A small audio embedding model, trained from scratch.
Data: trained on single English command words and digits, spoken by a formant synthesiser in many voices, 78125 training examples.
Rows from block 8 of a small audio embedding model, named by matrix and row number. Rows with one number belong to one channel. Each number is 128 + 24 x the weight over its row's rms, rounded and kept within 0 to 255. All counts start at 0. Numbers have three digits each.
After each channel's rows are labels from the 100 clips, of 14976, where the channel reaches its highest value: "band" is the frequency band that holds the peak; "responds to" is what is common among them. Only what is clearly more common there than usual is listed. The data: single English command words and digits, spoken by a formant synthesiser in many voices.
# conv1: bottleneck pointwise conv (model.blocks.8.conv1.weight, 128x352x1x1), inputs 0-351
# conv2: growth 3x3 conv (model.blocks.8.conv2.weight, 32x128x3x3, transposed, each kernel summed), outputs 0-31

conv1.69:070147156140125128152123131156094127153115151164075101103116102129180114090119114102090095134174104148135094095137135170145117136158156142089151119185097152105107134128194141106114143118086101221150116137082142062105144122142117071130095069149160146091160166174131133127139136118138126123113116135131129126140107148124130103140150204122149183121129144156127110170125118099114139147142103163146139120104121126106136150105066146123138130100137097160136144128106115130105113114180159108149161105129096128125140122119119137148116150110153147117198127127102141182152113102123126141138130092104092150142119173147112101138097164136125177147132132122130093154138129153157158127123104136102138135101128140147119159141136116092125174125134159131124149110108114102101117090104106093092130127113110122104117136130130126109158121132120098110154138105112133118134155132093124151139118134072115136108070089096155142151126142153139117140120131102165134100125158125110145118137153137119120133129125094144129129135136158171135127166131147139131153162129118115127103109150141
conv2.69:088072127123108134138138135148122118139140109147112143048140133084151148121115113124116107117150
band: 250 to 500 Hz
responds to: voice: low voice; intonation: falling

conv1.63:127143069081157135172147142122087109170088189077193137122139143158126109105127085166120127178162129129099129077109127099097147159122151125128152115133117073175108120137133140121124107093120077083102215137098096207142108103161102120172114117094126127106116120180131121122109124130108142145148106119127091129133132155128156155086108120150089116155142136128137149154167141172162075119133121146125107109145124151126119081097071166168110113104141122122126101140094122125121145142141098133085116121120106152100143133111156133152095118123127137144165114113102139109129139165129139090125095136148125109141118144129112141130110122168139096153111141131128120129087135121096155127144110138138144139136113133112112129129140119132124122163118148104154148118129144146147123156120153126138114122123114163153139123153153118152109108166159142152127104110121122127141068155101145154138161132098123111128127132148152096149108077131127156143107129145106114184123104174109118101162124108160139173146127140145143130152124077110125115158094132095109146168111157165132123138146161
conv2.63:125117134107150111108149094120145112134128109160143118035134096151129131111112135148139097121144
band: 250 to 500 Hz; 500 to 1000 Hz
responds to: intonation: rising; white noise

conv1.68:107141055122135131112116121122129151115092134098142130124113164113133104115107194107114155178105089122097098072098142098130109101099132162099087149094129105168104114158155122130147116127181121120137193135115157084102155165114097109112117134103154155156147104140133114127133145126121130124113186125154127157145128178140130105125132107147147138149155099167133076100085096118125090163116135160128121091124108144114133141119103090156099127164113138185146129101156154117104126112124122118140106100136164079116141154107122168136109127126118131089118139143143102120144162144179116147153112125115133108149115153199124143113108132129137134128170114131154106132108110126130127131110153102158170106121118137163098130126096121107117120120159129122134129120139115137112121162101135194112146097132083124115158139117097139084124110235120127134142131160111131125133093134122157123135127117160114146098155113146081127141155148142126098123116141091127174112126113185136123123137132134129097144112121165134134108114130133122139184122159159160150126097111111130086167135165125
conv2.68:089092159116111103089130138132154169123118115145117098080151110089095140127106114132134099146138
band: 0 to 250 Hz
responds to: voice: deep voice; /ʌ/

conv1.103:098108184108151110124096178113186099127142088109101114137125132100118109143128148124143059129045101153137177129113176114104101108095127088127164155081113119104116129144191142103169129171107118128114130100133096124158137097096132138176136154157112117092169150101088132124109118117134127133124143118101123143136118125148095117106140170117145121152084071137140138107181114135135136141114137131154101093129096136138173140108091094119102154130116085113121159113107102121164136117126146103137122098174105152108129143127129090128123106110110121124106133113146131164120116146132136132105140181113103149153102134101152130094129153106112106092111115097098131163168106106125122136105084155145174134109102132096141116115175150118095091132127111105156101117152104137150149116102103147148114117145137147105145156112164114121109150063116124139117118142152144112150121120166170141098107143156110132133184146117155134093140134164130109155132147091167104107134152157165094111143115129134115135145120100121131129143143167129155146131107150149135095174127125194133134126123109
conv2.103:155114093140108132117193133112129134129150136120126139152174124169156152125174095134132149138101
band: 2000 to 4000 Hz
responds to: whispered; voice: deep voice

conv1.57:155144087065128080174113137186094104167132222107196158189097144121159114120106130097127171151102098130168161124162121097108125135120144149104118118145114135119094134127169140103116115146155090148104219126112123165126041118147071111168123098111106104160148156104143132097139130121112133130106141122109107127151088137137167157181111136131116080169133147173131133114161095119148118135150104150117130130116124140138141166123148120119167104115141137144121116145164083122087142182151108139137168142178134132153136123137146139124117132158107133170153184098126081153149120127153143126128117108142094120123130122111142129132134171140106147121149108118105132139120159115126092141126120098130119130128086126138118122101152156124109115124121137130084126118132142120134140125124098137125090118089152112110097163151128149122118113166119089112102126157134115092140132139119135128109111130117154149128141145108116122160169091126178151089140151102127147144145155136129103135120129107136121148116106155113153117099145144122106130135129098112154119140127096136120144161165125
conv2.57:095114135114134119093112089119141116130131106108111134048090092156107144109135134124119106122150
band: 500 to 1000 Hz; 250 to 500 Hz
responds to: intonation: rising

conv1.40:178114088075147095199078194099040137152124144144104139114082158103149156109176122127133089140120091101096117159184108121132107085099104194091122149117123152136151155112076124149117160128055124142117118114075130139132157119148149123135153132098101131109168129225116128117133124123134146152110123105160126097104099147109126140139102123088141118181125111121166120099147117141120082151114110120108176141126117125099136120119139119099141116088186121129118097113114175134136122135121112108125114133112141122131122135118111133137168139142122144122098167162149145118146129128133103144115160122120166129116099102096137142122165171113131189125102106127137137114173157156120141150144161098116138114136114130089149112119157110151141168137126149097143171118147115146130136088119137114119122126107099104097138148131120111093126119091137116139184150097131150097126111115129128140107108124127089115137123105126119125129124122122146140116135166140131127117132111143102102121105145122103125158162158120144122141127114110114120134191133091150106116117126129143171113156110109
conv2.40:136104126158139132144156113101151096107153153194153134160146160156100162120135103138125124153123
band: 500 to 1000 Hz
responds to: voice: low voice; intonation: falling

conv1.47:165127128107124128118151105118139134168145126156108160119169130156138116133095097114126131134074154112123078080137140177104137114079142115105163139172100191118083078125162142124133130093061108195059094094120116131127099123135129093167141113141172138132155149182193142133117143134135137126109165127143129126161138102146121130128141106146095091119132160112106109139121113129142125156137143132108106118146118141103096123111194093120155120134177099184128133128128148148128112072138102145085096162097108156140130150133143132104113183124115191168150117143136113142076116147090088137133155135103180096138121154127160127140145145135099114112104104125129137121109146157147133180113051126124140137103133102139130138111138147130119104092127140118143102117100131135144111094127140114151130152123104115124118110107125112133126148198133141117170131124129118128122101146156118154153090119136132083095134141131141126136130134158151127157128142132128142107128132135110113111118145121142117125092175116169132147172140135152107149148145129139088172163157136108129127136112120
conv2.47:103093145115123104102124145160140112184110088120126107089101084121126123103159115112120102115145
band: 0 to 250 Hz; 250 to 500 Hz
responds to: intonation: falling

conv1.41:199078159135161136108165130150159128138102108144093090144143099142117107120160141100100098111104165120123114130095117159163172201138164123156130090145151110149115193123113133083158121112080116168124148145154166156187166129131096073150139142162071153127164054164144127141120137134131132131163103152110164121129092114122095099159121128126212160136166133138109111168116149099169111116131169105114081125117136097125115153141088156110116132121130152150126173136111136116127091124201148137111148105158087125147129138140144099115116103129116118158144078130110137129120107119102150112111126138101135132131103128140139126146119084122124124116116113145135121173099133129128151120145129129124134088129072086112149169106115147138130107143123117122104141123130094149166143095146120117147124135148128153136150119130101112124123138106158098116115112111123136086125148107145125122164128123104139165115126119145114124107136133148139112165138128161132154179101134109179160120128131179127100101106137175153140149126118130123160112114141132110141145081100130124119114121140126
conv2.41:127130129107135118088139115107106083129110085155136103092154130112142112101136156092176161108133
band: 500 to 1000 Hz
responds to: intonation: rising; white noise

conv1.79:114166118193120164112074101109117114104067098121090120160109154130115133115124167128082124138186156111110140118151093144170090130175158062086137089186151139182120146133133150173098142129114114101112118102149116153121170155128119102134093116138073112204131136133111129122104124128137127121134128120125088130109114157148125093134129095113094110158130111121113164133119140093093125167122119127112121125115085114132154153117135114128131094166152146116105128153157127114122169104146136174122152130127095095096130129152123164113108151121124133132085143160117117129171154121114126088124133147103117107150133107118135104106167124148131115122127173127125145102137153140157099097120134140155115124157121140129099109148155129075138111121135138105156111127173114147112124182132184103113127091135114132104115085125128134095127151183111165146146131108164104188157125136168173135114137102139119094144161134170158153160121118127083166135115107106136117103127092134135133116109104152146150128137129169064119137128115147135125114125102110116126120088098133152121145119143154
conv2.79:146093104118138121142121181097140193128142126138122120150184151119092126135109110122115113146146
band: 0 to 250 Hz
responds to: voice: deep voice; /p/; /ʌ/

conv1.55:114117153113114147145161118118104128123102122109093112128137127107131091141132165141119133192145146138121126103155187093135131139121146150172107095126130092101080193095125084090137144092100199177173154146164112082208182151220099115139117122108166169150112150154108121127119128122130117137131152135140218130150133129149123080157113126133167117080084112141131131150137145126151114104142125127154118122119094131149134148144098176103125124149110165131121096094110188104136158168129127153131110122169107112149135123100131084139118139158128134117155165118123133095119165166112131122150113121146118131122149121096177102108138100092174134176161116108101126161152117137116129102137125150129117135114141123150127116155117144162118135148127115124124141141118120137106119132136144153131121135117133113121100134097100113162142121124142126121158098140142133083134115105134150152105137093130123131129115143122086119118120141098126109133150109097082152127142091135161146099130165109141105106134106125112108147139120153135120127123137141148192136150103103114137113171127075
conv2.55:102104114103095114116083116145106080121122141133110133104128097083130123137174166138163112143120
band: 500 to 1000 Hz; 250 to 500 Hz
responds to: intonation: rising

conv1.84:241143132131143102101109136132162089130103115123110159124176098144103137099066105109129107092165089138172195216096122174127121133087136116131131171165123135161166161123122170114118148088164150124146120120112117179140148127088106101155150133089107103127092140177110109138132128124130136126116111153096142119126101095134129115102143108158088135106104125137151164123076151138130139099126107166099170129102169116110140110109112114131107110120107166147133145135158113088146129134074084130095126114123125084095100103129137153135132147134155118126140133135122144136111129153110148131094132135179146135119137156120160152111122153137120159132078122103182158131115123142104093119120136150140114149107130131155144151117124118120157121176127128156099115125147126148126098127163131136140105113126121101109120166104134154139180102113166112166153112142117139080156131075110117119152112125115134155119133110098128127147159133126148115138150132139097124141131160161153119143159120122151140120106126163130127155121133088140124136143132085114147153106143172147091168141118148
conv2.84:137121165151148116151124133144162145065088142128127126149122132086144101139079110144114138161129
band: 500 to 1000 Hz
responds to: voice: child-like voice; pink noise

conv1.58:175088159130156127117168147129113117108107130084141119112154091184199149113129121102103103146157147126097149157134126128121154147114150145193149098126060151159144180104089115137130120184097154112124214111112132148139114137145130117215152122098156086165138144129147128121122115109119123131144132170111169165102142101083113157101129100102184134153122090140121142144114093131126108121098068108112124096119081124110106142107131143102111143113134144122158108097148116157113129154142149131118175127105156177134159099139129108137127131091139082096149108161135133157121128127103143127133126153128104081087120128126115129139165117140128148091109147104061119139117110107114112122105132143135139119145126146122114162123143128164104129093134090119101144150114132100127123113120130121139140160100114149141126139138127133149130118108139171125106198142154116121110124129125127143146112122164102118128118154149102131125107129120115117091123106138152104117123167116113145082154184191130108097149149119146106117094135179117135153122128146168105152114132137140121151136138141
conv2.58:171131131097143115125136099097179074105125115109135110069125105133134129137132140142159105115146
band: 500 to 1000 Hz
responds to: intonation: rising

conv1.113:139147132108141107105202183099190118129127104117115106155122126156086105146142092146197175134102050144126131136131124111110127095167133135125110150129141106132166140136097095172150117116117044120111117110207138097141103075117081187105155150136157131124125098088084120119117136105127124117142168140167112143094156130123106101127156114079152146142145096121159108109149073112134105137110154136165124137132149136136073128124101137155112118154120138128118126140131114159173105113136146156118142169112134148118113128134117101124127100118145128140103144108126139148120143120121135135131127124148090104117128078097132143153082175166139180090135103136124159138121114130179136146108126142129143134104103096154113152118161129112104073139154128129121118108100139143171124122132103127170100102090149139127131151135154177122156113121107077128127136129124116113147144108161146150152094146120120130113137127146107124154143080117093127168132110141105135135135089104153124132148090093132154120155111109119156120144092123131135104135126125131134122132095162109131167111153159
conv2.113:141136141147118097100129138119095108141147111140099105152153165190126127082124119104136173118148
band: 500 to 1000 Hz
responds to: intonation: rising; voice: child-like voice

conv1.87:138133155093113090107138138126137135133124110107111141163124158170126161136110121142145113094108111122101075107100171184124133133127156139168113156176136140113086109102183141143088166146121033159120097147101101062134218166156171083145152117112094128103131055088049130125141123132147135129148124118110144081118107133145105105160148132128132178170088135150125107101084098107142112128139145125106153137111115136108171117159156164116141148114135152087125128132103126088121145139146157114152106103104159121132110131141121171109112121133153132136102136165107137144155131146136125137092124126164083151127122138152157104137140105133104149149140152176143131115151114130146095140103127143106088101124132131109183143143146139142113116108112112102133108140134145141158138200147169120125118143156116140123141140139114149091084109091152101135139138135123094106152146149129136124169102151116140156126139156099146130123125137084105103107121116111135107163114159135110114140141181118120107121151126128119143127120132150133132144125109118117125144146155138147078130109128124
conv2.87:189102106128120117151176122102121116109138168170157131093126157134130118119108123170142110129126
band: 250 to 500 Hz
responds to: voice: child-like voice; white noise

conv1.23:166160160150158155115232132104213112102136152094135128122149103140141129129088149069101119143114129139093139159146140208089112162167099151033155160134151148147128113201142152114144105063116145070145072146171113168151140151118092123073165126128154131125099124162099130136119133130097122142149110130108118120097121137140155107125106088094178151101091121121136095080123142140112116091120120139130143147157134107156141110137169128122127119120138145144128116095112104157097119148151109108151135117128134108107147098125139104135108093124122126101097135106093141114126124119092138116163112156132127116131114123152150121131144115122149115126148131164137151135130120088141073141184164112111077112106163128087142131104107137126129122094126130144134106120141122112134140113145128131106128124123134106130106095136123130157111141155141149119125129157128141132142093153110137118146140143112112122144095155107109151148107142075123105141163098138115150137141153149089148137133125149122140153099118127136131135135162192127120138160128136092115111130117132126139165134109147
conv2.23:138097128071116158115111136126111127116118101152128102163115116157117103146152141084135175134089
band: 500 to 1000 Hz; 250 to 500 Hz
responds to: voice: child-like voice; intonation: rise then fall

conv1.53:092105170141157114144106164153133124148136167080129138104101139090128078129129134127183147124150174206128101123075111153101152124197193142166147110183108152170155107121109106104119110119105111141139125144139147171169143097137190134140155112154112088120130116094072119120137133126139126127130136123126138110105153146108123109113185123163093101103152141100141131108150130138162100175120159096176100147107155156121155132090127155120118116130130145107133166125175140150149128166129124134143150114110110137105146115102085146091113097135132131113128131157134113157113122113088147161138097123111115149130122131099097113162155146145085125128139087168131146149159084113122117127121104147133130122089096150128121137127171139154119088118134114097110121128099131101116065137100119074122112125086106124114140116157157112113136143142115125125125138153116097106115126148122144149087177114113114153100143155104140105106140123140157111092165172133140119122116141101140116124160122130117114129169134122142158096138142112144077074107144115154121131129124122127147084080135138
conv2.53:080167102142112105122128115135081127146156100126087131115141126171136157081112106111114141127131
band: 500 to 1000 Hz
responds to: intonation: rising; voice: high voice

conv1.92:149169106112078160132152101096160129121070082126127120166154071103140132129104133128088129143172139107146164100098133104121131143109127151149154127101136125102127104134118101101125186176110106107172092150129112122140118174131159151159138100118185100125163130126137138144131132125148117134113096118172146140147111086109139086150101131072100113160102131126138118121122101143121137136112156148152102124102129119127139112144107121108151092144109133122138141124131085118112088139088117129139126116141148130127077121118144131117130126129139118128143187134150127154114137110142176131124117083140069134136137136132084112135101196161111102155148156183102118166132126126128085149167091133096081143159114103109137144154111108118132118149106081092130170102120142131174146109096144146154115175148132104162116107107112145146126115136112168116086132126136132142141146142114157136131163108156134124135075127154117124124105121083138148126116163135145179182109090140107106126123159134153116135115153140111129141102097080127112111151169089122083127153140155103149120087077096
conv2.92:169113133116171112135151142164139132123111130106129145176105126177111099132122112146083143137088
band: 0 to 250 Hz
responds to: intonation: rising

conv1.70:116109177163101130089104107165116152107164130089105092154123117123120141098113129093146091156071150141131119101113101140172088173107170154170119130143074161139111147122146110092118116133100085235140114148143136105114196119091102147115124111119134108171082155130123122126157127125121131134145107116112128125130108119158122076120141209137142168136102198098119148112125154121101117092114129151118110098151150130180123178137113132107129144164121118107136110180130105111127151129155147099096109114139115152122133114152079144101137122140123105119100138101163118166168121114117158133085100161111141124120124129160104153126118119154136071109137161164116101126098117107119174114137145189120101147124160099124131123129120131172111114116131127170142134124118135135117131141144142116137133151134134134095132127124108123160112119062097121099134107113132106118131134134129094115123128122155115119110118115100100121124127128130121105103122143146093155098132163194131165105112144159130126108137146133150135113125137139129167136113103155137125119090154133140160132166173139
conv2.70:133094097116079130181126168125104096093133138138125148075140143139161125143112136139114123103127
band: 250 to 500 Hz
responds to: voice: low voice; intonation: falling

conv1.74:116132124078113111143146127120158129096115110111106115113179182108123143174162115111124101155119143103064104159189078144124167083155129121097128079121093155175119105163123101148099152109175153146157177147121094101142097138169118191122113143119141131113081142094169131130113129130150120123206123126126161110128120150174114108104118095113172151126089109077114143106190139119157125147177139119122145117140116127157091119132155162131118127123141104152134129085169128159155151133053137112112136096111121117138154124152129149147141133124102108143107086113133118155140137120120115146120161117109123129149141148116100122103138137116098112116121120148116130109156145112143157090124131114132119136139136169176129180145096141135106140073120148193108133128118106105080134142086119074117121148107144097129099153128164100130130177167109149123102117173122140126144127122155123111130140101121139167127165157151117116128137117152125136147149121156119140116168134086142110145126138146126155121127137111101137126133153107131123095120133153106143110135120113072132118148159138
conv2.74:126102090133149129133076139141111131173147111112097120083120157091144124176133127133125092112122
band: 0 to 250 Hz
responds to: voice: deep voice; /p/

conv1.17:156135124091127148071128128087151120075134099155166116137088126133110206167159124105153107103092139132092151138117085074125126201127109124130167112132150142169085132168055122126112130109126146187134150084154121123149099110178105127090169122090181135111140127127123132121114134126116127133101122147133171121088106103129140162121147142163199160172099142110125134144125148133112178122177121165147137133100145126129126138161092108152132134109147081115134068157127142103074143120113130082112168110096133163115120122139128152087112136139145138160119144120137130143150120121145121110104095147151088153152140127134137138131158104105182157145073144137123156163108134124134090125132150132134130116114133117124117114122109129108095056130115141144126145140122104105083159093118147129150107108148128136122111141142142118112133127159101103160120106141120124137146146112144146147152131146139116095130149100151114116110132116117113104119133119126100122128107111152131129149126102152113141162130135145178134105192155117145152172109102128147127169139096118106151098141146124
conv2.17:123103133135116124086111153149152073122131108139123088085153123068114125114152123121155140115145
band: 0 to 250 Hz
responds to: voice: low voice; intonation: falling

conv1.59:134111128121116107122061125142118118110120121144177120143170148102103147151163090066130130067148117125106198137124170125167151144124115139125135129136204111125174145103121111173128143124145116119158120140145097093106131020103120106122124126145119121140068139149061121119116118129126127129154180129166098130115136109113159088127141110162148131125135117123118097130115163168145090161108131124136095109169149145124137138122076140102183133127122113077102118151134120150126139098136125102131097112103095106135165139127140110143140105104128145102144130119125128129134102123108139124116142096119119112112121132103141103126120136113202139120139128130129131134108119130138113120141106120146168165136126091118157140111089157128146099168128187090089153119122095121115107102131098149119123132127168162157139095098117132135163135117126171147100118122119121149105122155131148141135201092187178141121090130141091153141103131120138122163126143098163129143177131120129115111132176128151107099110122110120147125163168133146124147134121171119126125139132094146115125125146156
conv2.59:147098132120131124164106128133172142121124122133124099202123157186102145119149148130139132109134
band: 4000 to 8000 Hz
responds to: whispered

conv1.4:145088117165120108106109183105166116143120132125119089108129103143116126179147102132145110157153175079129146126173097117092156109137128135085122098146141092182110150109186093085148109185127139081116061135107100092128080112106138104134159145130132105112159118204106137116110124128129129134202103102106141147121124126151151123107101135091157123093147122122116117068142134116138119172153181115132165136095131124095124093126120153136136135115104130123150112099143156111133113124114145160087143187087140145095136120136118154139098132124151121120108100124114154135114117117121131117128143141163112086135108114171096106121161104150134111101089176140124090120124172116113132107144118127115095077124130135136147160122099111103137103103124135115107128206116108112126099121144122121119097125133142153094128140150148138124142094130164140090123126104142131117154174143112125124139133112120112114143128152132145141139123144119127139136101118145116165078145155134107177124142156147145127136120161177099092115099153129144125148106096173149129145122078131129125136117165176
conv2.4:168113128095139122125132133099151132126117112112153136097097152081095111085112112080116146090129
band: 500 to 1000 Hz
responds to: intonation: rising

conv1.24:118148136135139215126127172127164105144110136084132196135138136106172112108110141108160152101149146132135208133152140116087163099162147109140114111149141142092151111099145238124129091096124100081119090109135157134103103120102107137102086151126158129137127120119110112122130126129094125128119150099145079110159105116189116095145124173113120122053091105156131110147121142118133140089139144133109125106141129070161098155112103149170130141126115122091142091085148146089133106125128089144082100133127100107127089129100149124118141134104129148142102117119121127179117123128126108121150140138138167125138136095120155096117144136133131154116140105119112148105121119151117138072169124122128168137159091127104137090127155122153121132151082138127123131156092145144117126153119140155095143125155159118119160113126135111151093130109137107125095119108132113100129106074151153114114112123124099116126133133098131129132071160124153108138119128140134118183144109109144106096139118086118168130093131121133136131127110142140124158119128133098136121129131108083091156128088152
conv2.24:148124105117149124160119102155119164098117139136116112174117139189140089121140095119124129157090
band: 0 to 250 Hz
responds to: voice: deep voice

conv1.11:121145123028084136142094147150098132122126101156094070083093170159118098109153197108111136211148153097128144190080210117128104148126133139122136111065123130132162116185131090132118133138124118112149091094106092113101125118134109127183121109096159127161139141119188116110122119121119123132136152147137150137130142117122157165136125132114152168121099133125105094118215132113118108172148144157150153111112119091107127119112117113090114125109130140110119102107137125132104157114145108135141153119086139124101145132132129177140135112122158153127117125164109126109140115133161111148127114135083107099125126130149088127102158119149142162164151128140124127158122101124088145124139131173123150136139123146101140104131143097122107138116140115117141143191114102107133148117132126121146142145113117131118140099132123134173145145093157133123129101089155130114160134138132112140129161138132110138119130137114142144171067117129145132107149162117108102114132150112146101088118157082109137120165093114114170139139117115129142176132104153123114119120119117128076131144097129
conv2.11:181134149126123107141146091142144158109108147132148111196132158132112163124110145136141132169128
band: 4000 to 8000 Hz
responds to: whispered